A small image super-resolution model, trained from scratch: 19700 steps.
Rows from block 9 of a small image super-resolution model, named by matrix and row number. Rows with one number belong to one channel. Each number is 500 + 40 x the weight over its row's rms, rounded and kept within 0 to 999. All counts start at 0. Numbers have three digits each.
After each channel's rows are labels from the 100 images, of 14976, where the channel reaches its highest value: "responds to" is what is common among them. Only what is clearly more common there than usual is listed. The data: patchworks of several textures. In brackets: how many of the 100.
# convs0: first 3x3 conv (model.decb.0.1.convs.0.weight, 128x128x3x3, each kernel summed), inputs 0-127
# convs1: second 3x3 conv (model.decb.0.1.convs.1.weight, 128x128x3x3, transposed, each kernel summed), outputs 0-127

convs0.38:484500504470476483550530501533482479552497510547468517524502456507460444511471515476533499493472507512453488494507499587515455506459504485512455469526495460404467463482463520507490496459358419498517493524478511489418505537484490536495511460477461524572456485513466498496485464468490519508484484536489507483431537542535540486476538482584452506502489398532457421557460470475518473482306
convs1.38:481585472471425533524444538436445496552488468468485495503459517541459454446570526507508465454523499548522466516559453492519469494565421497520513473491468477545547503470460518471555502549545440415485565498456455478517539490447490438447497498466487464388519548476430500539488531503568480409487570525479479508541492527484436496507491551544494506498517512460449443549501486536446531446564
responds to: checkered (31)

convs0.71:551489487474493512430547470583491425556542492467516509504528410522452476504403476467419446472456476528496506555431492562538480460453463469521506507456571407516437551544560476465468487455450513463445546513550544510577453571489543471498467519469512505460444503492480456508467463571497461488511473544517490495575539533416482528512524497554542516494473514501564497508492514547464509512479
convs1.71:536376411447518500518504531420444556574437424505503477504519434501585462439515506391484490466530512520479461482520499468476477452556453501494469499547529564505539482494454481552469511445517485439542472488453478521522517424494452502495501532586474445517531512487538510518503508491475495465467503438493429474505534478526461489568543544471461442468515520482463527508537547442494477435543
responds to: triangles (47); centre pattern: triangles (33)

convs0.42:525453445468486446544505514482495503551457511470437438455481499507469496504486460470459515464464482513471510454590509474519470487475515498540472468501536479478488454545482494477411444544487529477516556479483435520456499503410467587482466515516497524490414472508474470565497450496548544619541496442485401519476521476494441580524513495470473389554471569459480551542489531482444543509513
convs1.42:517549461554471471549491484519469536429449464515470411638542468451458529466396554564516521474478541561408488472504532534497478533502449456451544547566535498542496487492453488533439576498554532439471528467526515414475525512512503511564442568514475460468457505527519481467497524457438510481481496520481537472458481482520483483450541456516502434485479465443476468516529499510511478548492
responds to: diamond (39); centre pattern: diamond (27)

convs0.84:441481480478506507484464421461449557516524508446462480496517494572486488431481484488478524555499488407491460530529462480546532505495513501544371443516515432384487529499516503466531475446534515488509535485467495499454464543487432458480502548495491538597442448487486445519489455558521454491461473506491455501443447495570515486507440510581476506469462531460420483547491533565536508474442
convs1.84:552442511475500525455510503467481478550520507554534492525494537478503505513551479514532519493550515548477506444516523610476507456569499454507597438502516486578508463425456447481498528541507493511504477475511513490453558396518504521449509466473457538388468518519547440561521484494475479421546474477487484466501579513418526556515519491510502514499498562560529514513460433561436485515594
responds to: rays (42); triangles (35); centre pattern: rays (31)

convs0.114:480520497481503464500474440427512503497462553497486409501515482551455449465530498529423497478440539461524526476485465554442437471508532518505536508529477490502477396466460560487472524519435527461415483498475521511523513533475488489527559433574484467499437532451476444570537533517467468480478446619441521512510518459537472518505463402500461510481504494517559504407489516465430547454474
convs1.114:474503560457531507505465455555481555516487473485514503494457453493482549459522519520458428417480474489512535438534461465527541520476474489476446467475544547466486491486591491487498517488510454570530491497481533472474536592539452461492435551448501529509495546539542394541458523472528552464481479474499417518492524487457603557502455487487534545485506430516498459453539505396425499494586
responds to: zigzag (43); wavy (40); centre pattern: zigzag (25); centre pattern: wavy (25)

convs0.26:470558456572471519519437507468469494483501482546476557482449528539532448501455455515493477511503486503440494558503521371514521508532549494488489496503516445385443456488527493433487492465536553457554470435563502504497577515522523573452498537528513546471534519488508464575491505480546488414459558445531488493517520552549493439480492487435471453527478475469488458464477514464470529472383
convs1.26:505512483433501464507529536528476543456512500529513514529507498470483537445509487556464514459550496525460504428560497491453492497429424559505478500515492544486512522447505498515507541489604432530486531520457440513501497512461529486367497535507523441470507417535524494546509488505493535479364526515475505440531589441519460496488479553574588538549505586526551514558490517534484497482511
responds to: rays (44); centre pattern: rays (35); diamond (34)

convs0.87:535444526512428544519530539512507395496483506522556488447444425519507493536463469488564537482484522531475512515402472476533489517442466499502439462545380464482409484493563452469437567514508513479558410534497498528472459506483475493491491527513487505428474492494491557507495534492427512490456513568532508445434526440450503439466538533504544522541473512526560506444496509572482538491538
convs1.87:458433458519492468486522534490430501512578512512533478523492465559516537558472521456524512538443503490599413555472435456462532485485440455460543488502513479540443490547489520465452522468490481448483496516505540526573395451503507528472446541436424432547490459496460471440475520470518445459491469464479527499491436413546496455467509485461484461447473535487468473478466443441510581483512
responds to: checkered (52); centre pattern: checkered (35)

convs0.11:540497479552485497483511450495521512471473524498487524487474491556489491564430537579441437549503519532495550479478544484585560497473477459503539501464464576414507507463492483517565523465499521496537521509442507419481456412507506507492504534484493476498488529428430457517497458434502452478450545558461482493463514602474486483597500482529541499532541438554488500487407560496441578450508
convs1.11:448526463472485464453489424486456510470500462543518515513447488450500445526550535439486485492463501488482461508437421491392491509458494507500442418466514432484502526545481524490482494515476494465455555445514541530450524473487417482519538572535518478469503537483540431481513466517437473522501426486480543616566527454498449521502514490406398497478453561453486469485517469530457483451520
responds to: looped (42); centre pattern: looped (27)

convs0.69:495481491480426571531503456591503442484538407466460409477528486547596489564432469499442467485477559524485513476442457485513553439539500498468472468540520573499526472439494539477499474472461476532497466440560444502588481494517469465472473467487468495459544511534427507511494512540471447559466500521443452488529492525456495488443501471534480517535505482493472574590503481412457498477491
convs1.69:504539499450516470531512469446596469539474544565509494493462502524507506510560491513499482487437452473509526498463529555525491429524518525536451520624567523507509512510518425545490513469426504602494555509541526506549462483473513516545550469539583541560480509441482563531443491462468494443474527526573436571518463573480473484519458515469531464426468545500559478507555533463527523497463
responds to: diamond (48); triangles (28); centre pattern: diamond (27)

convs0.106:479449531495486595513537487474474494526482498461476449481512543481483507494531553493495497472486532461470497456494489425472476622473537454554435463500489523487530471522481576450475475511413558489521547507498443523440437436468474485475500485494468457428495508472470421430532552513415472559516493587484504465493481453439432521515507463483479504484499439515552482417544477484563507484597
convs1.106:485445483491477575482464548529490478403519515563537517534514468548445441505513439456509469461460421530528548469504480482495498432500473495499560544460503478515521468489533502471551475518584488458554517515499500503554507559561528483474450491526446499524460562540499510463473482446613516509554493480449504519562467518547517452495516473483545538465442444482542554504602529447485593510418
responds to: zigzag (48); wavy (39); centre pattern: zigzag (34)

convs0.2:393501453532458525470506528457511475520530534521475574527567517492486536445486450478554523471491507489454458533405469537512498421450529504491483471468419465499413439495543536477499471534486503487493458561477440468501469485489566580523544502514444623516466431489487465473453465494477465453496498503482498482546508538488547523440490516504477437520424440561491538491537520440418504482493
convs1.2:447412524444533509579453565469455447511485454489520477482478485464481507463501452434435500505501476460521450418408431446427530544478483481413501491447459476528487472521501473496505518522485523496517462452461481566460456502483491410425485419490502413533518455545514539431507498496523432514539498573455479465590489498529464478454506505506447468465514448480482477489458470522521505499542
responds to: checkered (61); plaid (36); centre pattern: checkered (35)

convs0.13:473423464496447520524461477508445534504481506487525496493469488530503450518491442436451395488389471480484520488523468486502482521591491453474510478531508444495550514461488474478460572473512520451492571450443455511585497464451494523484558580534499480491454547519481536521487503496531451533445504491448537484439462530529538581488523458493464552586447577482436553552479456480439495461470
convs1.13:491490537517492517479537516422514480403550557507526494492530562574484526584444566486471467548485571524525518462564558504454534483485500512501481535519555522483556563494509590499490532500533490456520507543467496496427489516513467494564465514477544607501455506488464422499459509560423559526464517409549535498494474499481449566533416486475511543491487417438510511473492519499484521528460
responds to: diamond (69); centre pattern: diamond (46)

convs0.72:522462520452474549497582495496552551506472447567457460522557465512410522471524487498446526467480522453536489455505528535515514465529441545498415468498490454524464445544449550466521503460514558486536507439524508529485540509546440536510472462441469452438545493393473453551525467472490504478502539502452521495490442499487480423537438531489548435451453435518551432447500486447465552539548
convs1.72:473533578500509496471463560449495516510470468463545490454457479462539548528497467466453465577517539506515543462463472471519445539462539527509525437543561464483537454433494546507504508504503575528530489547547587495532458458443569478502473460550503522398443472549450466448458583539480486489488477516538507500502453525516484542509541553493526505472484518468416568549532549536524396564489
responds to: rays (53); centre pattern: rays (38)

convs0.79:513571553496459463486440493395547522447428466466481495476512508558505489576490514491557536450466505490502499465508509478506468472496546462426515532449512444385537470521464446447527467493517531506506536482550466444591572473550463521478486428455453517467476532442439529499462473451507504535410471553542533495515458560494514496535465469489544569444514493519468542437493489488452479454529
convs1.79:532476476514446506577529457555476434526500572517422520503491570528473510471471479519486522527469492531517542454585507570543452510493486536552498489529475498514533501509454538511484548594433517505560525557478489515373464463498470509528511430524593453485506504514532419526542518474504393502531492493492531558474510508476501575521484494482499449581465507476512508534453423567496526501451
responds to: looped (57); centre pattern: looped (38); grid (36)

convs0.7:537458492467485453554510453486532454451500458510503493540555511478537500510411577439515540408507488470508472477437496452529483522500551479549523542525468505499543529413502490497455504479446451467471447562533484406443451510479479507493520551550547468502476604463409487487539546479494451475462461493470423495508484449518467518516427483478533435493506440436508483563518455443564479470524
convs1.7:545547487511455489480516545574506566442482443519492470563531461559501491542476517502558467491477574517476562570562463505522524448548528554516481450480540531433514582550459548478458485533500502365444515482478508491483524497535486457584500517548497478478437516434515451474522547539493542555518543532458489438483462478486534423531455506520535500598465510482536553516472486496480532523454
responds to: zigzag (65); centre pattern: zigzag (48); wavy (28)

convs0.115:512515458602461523474521536511492464430537418527446521502447464449526527515464459502509513568501496505489512520444467565481458478507488515506487539552523479516549568451473513512474581519518482540425440497552501485545463534493454489508522621494596498467494470490483462527467453451439527426488562477471428504436493542477441512447441485497494491563480439479459467478484529497501467401484
convs1.115:477523571477490459480442484556540479452473536512472496597516562461496530456527483513494504427549575523443475540541506452498487503499537512502466504474508481461473535521478508482557490451521521508536515508416521435586508440491389506503466505542487543515438466440517432455543548495461510517368462510504553491438499495489455434522509548487502505523493564490545459489468467497419475474422
responds to: rays (82); centre pattern: rays (56)

convs0.111:421500521453447458494499497495518532521468483542515466490537499506517464461556447547512478503429470460468512483540464498511488600446484514444510479551492474463465563544453587511492466449417472502530520547497481529464425495440531570534479457491460496516507450466550477493532475405402489479482484474524502543522528440423491503485488451528514454557435513547524485521504437453463582407519
convs1.111:515513525499529473423474569542526512525510477465547409495504444490405503446451485471516533444534489498500501458501560490413494400466472462464530536516502494514495403527448485492509534508521446444509499460520523479541420465421446450422546461476441472524437559493404504522498468516551496525511479450520496481493499480538470499456502490453510542478507462472516514542421455401466470529498
responds to: checkered (31)

convs0.101:513477458470461479510541484570445495554478422459502427462520492515516507503533458478462486479513468488493543505490475473473500456483521542533659449433517481396473492472512511393423500473518517552536523454536463508504540500430483494429516505502482479474545496470501525468533464474463445593442527529479501505459501498523461528472481455442499464544485497568461474422469478503479512461402
convs1.101:504486586519535477515512536483408487518516502528464491529560457497521468509481535504504443549542536520468534447491567416487497554484560469576398444461530551517476497463469494485455490551523539425465491498459521497524495479546490594530444529490572490546482553485414472546445432486554524487511487531544507502486479491467455515452533512415445508550536451468438540494543510438546544463529
responds to: checkered (32)

convs0.33:477590520594490534455449505528558520495551500480428467477484547544595512446471458493447495506533565512497428529501442531474448443493503497495481527478529592459535512491487486541530558414478466515472417491517531483511455471465471492452474520530547527469459536498434448439479492487398489582479510525452546453442511492461468439464504565506490470555466480483456493466543510473536506463481
convs1.33:410520460452472483490509571504487476470496498502504430541497470518458484486482541504544525446541438499558579400491584473517536554553479529513452439502510399500490519544469427484481457528416489477445537454497484489548458442504510573528467471521458433515488428489438463513471424459563544501502499407507470511542462560464529489530475480529470510514514473441496501481525529437511477477486
responds to: looped (58); centre pattern: looped (42)

convs0.24:423529418506454498482522491545521478451517482566419551504534489473421465529461525486493495466518482462487474411542531458510488539457537531504456433580461487456510482464473471480450483476431435504538507565444532443516526534418508544474546476482505508504531549557488483513508454556470503458497426505450525506490506505482471559485430547511440476571492456372546513455502493479478494434483
convs1.24:563450543501443458500440484499478521456482574463477486507474443550469427487506499477586427460456618505495552500506519516471528407526516496503535501469485528523509563489469565470479447495534483511505517510517523470502482502510512473449514526485504545443456558404464498575527538588473547482482531435575484481480478509480549532575533513476550464480413506488469515460433500506487409473501
responds to: triangles (43); centre pattern: triangles (27)

convs0.95:449463461570486520485538429413424560450477518481462445480524533435575500485486477507490450553515496435498440433492464565478425503474494457534499490512571436506520433490498523450552487490483517463553511462498527464557511461466429464491515481468520531490505478440549435512529438541486491454502484595491500565501437489444526544525478542467468480472466504518485492550488500573453559420522
convs1.95:539546576394552534486474541521593507453477453606569477554467492485468440548445480572423470495481481554542572463489488474555465455485555462529486543485497498537550444541448470579473524473591528557484515473477461537462472452554523473489516491486517486506464452535491467526504519493474500513570512419485494502555512528580530528510478500557508521506504451493494546462536483492462525515491
responds to: rays (65); centre pattern: rays (42)

convs0.93:423493533467491441477508465525501561589453493511465530491512546510511444464508466518500448514530407481479530453509364478498556516469507512436512496536436498549541544514538522428524437495454447456517563451531485460495527537509433526493539498467486491482620511446438496510484459483450533579518527448492437453461526437491526500539489524479449422523495508451472495467537479547484485494485
convs1.93:507582510572528504517514552540491482504478566514566453479473508509468512468539542549508482480457519413525539573534564474474514450559424529518438488423554465408474549507485419518462492493510511522423539456449558499480483469513577498489516527527503509493431514552478440533486462483536517455531450531487467484500456494484488547474501385453396544459493509443515473502479483466491510475534
responds to: looped (30)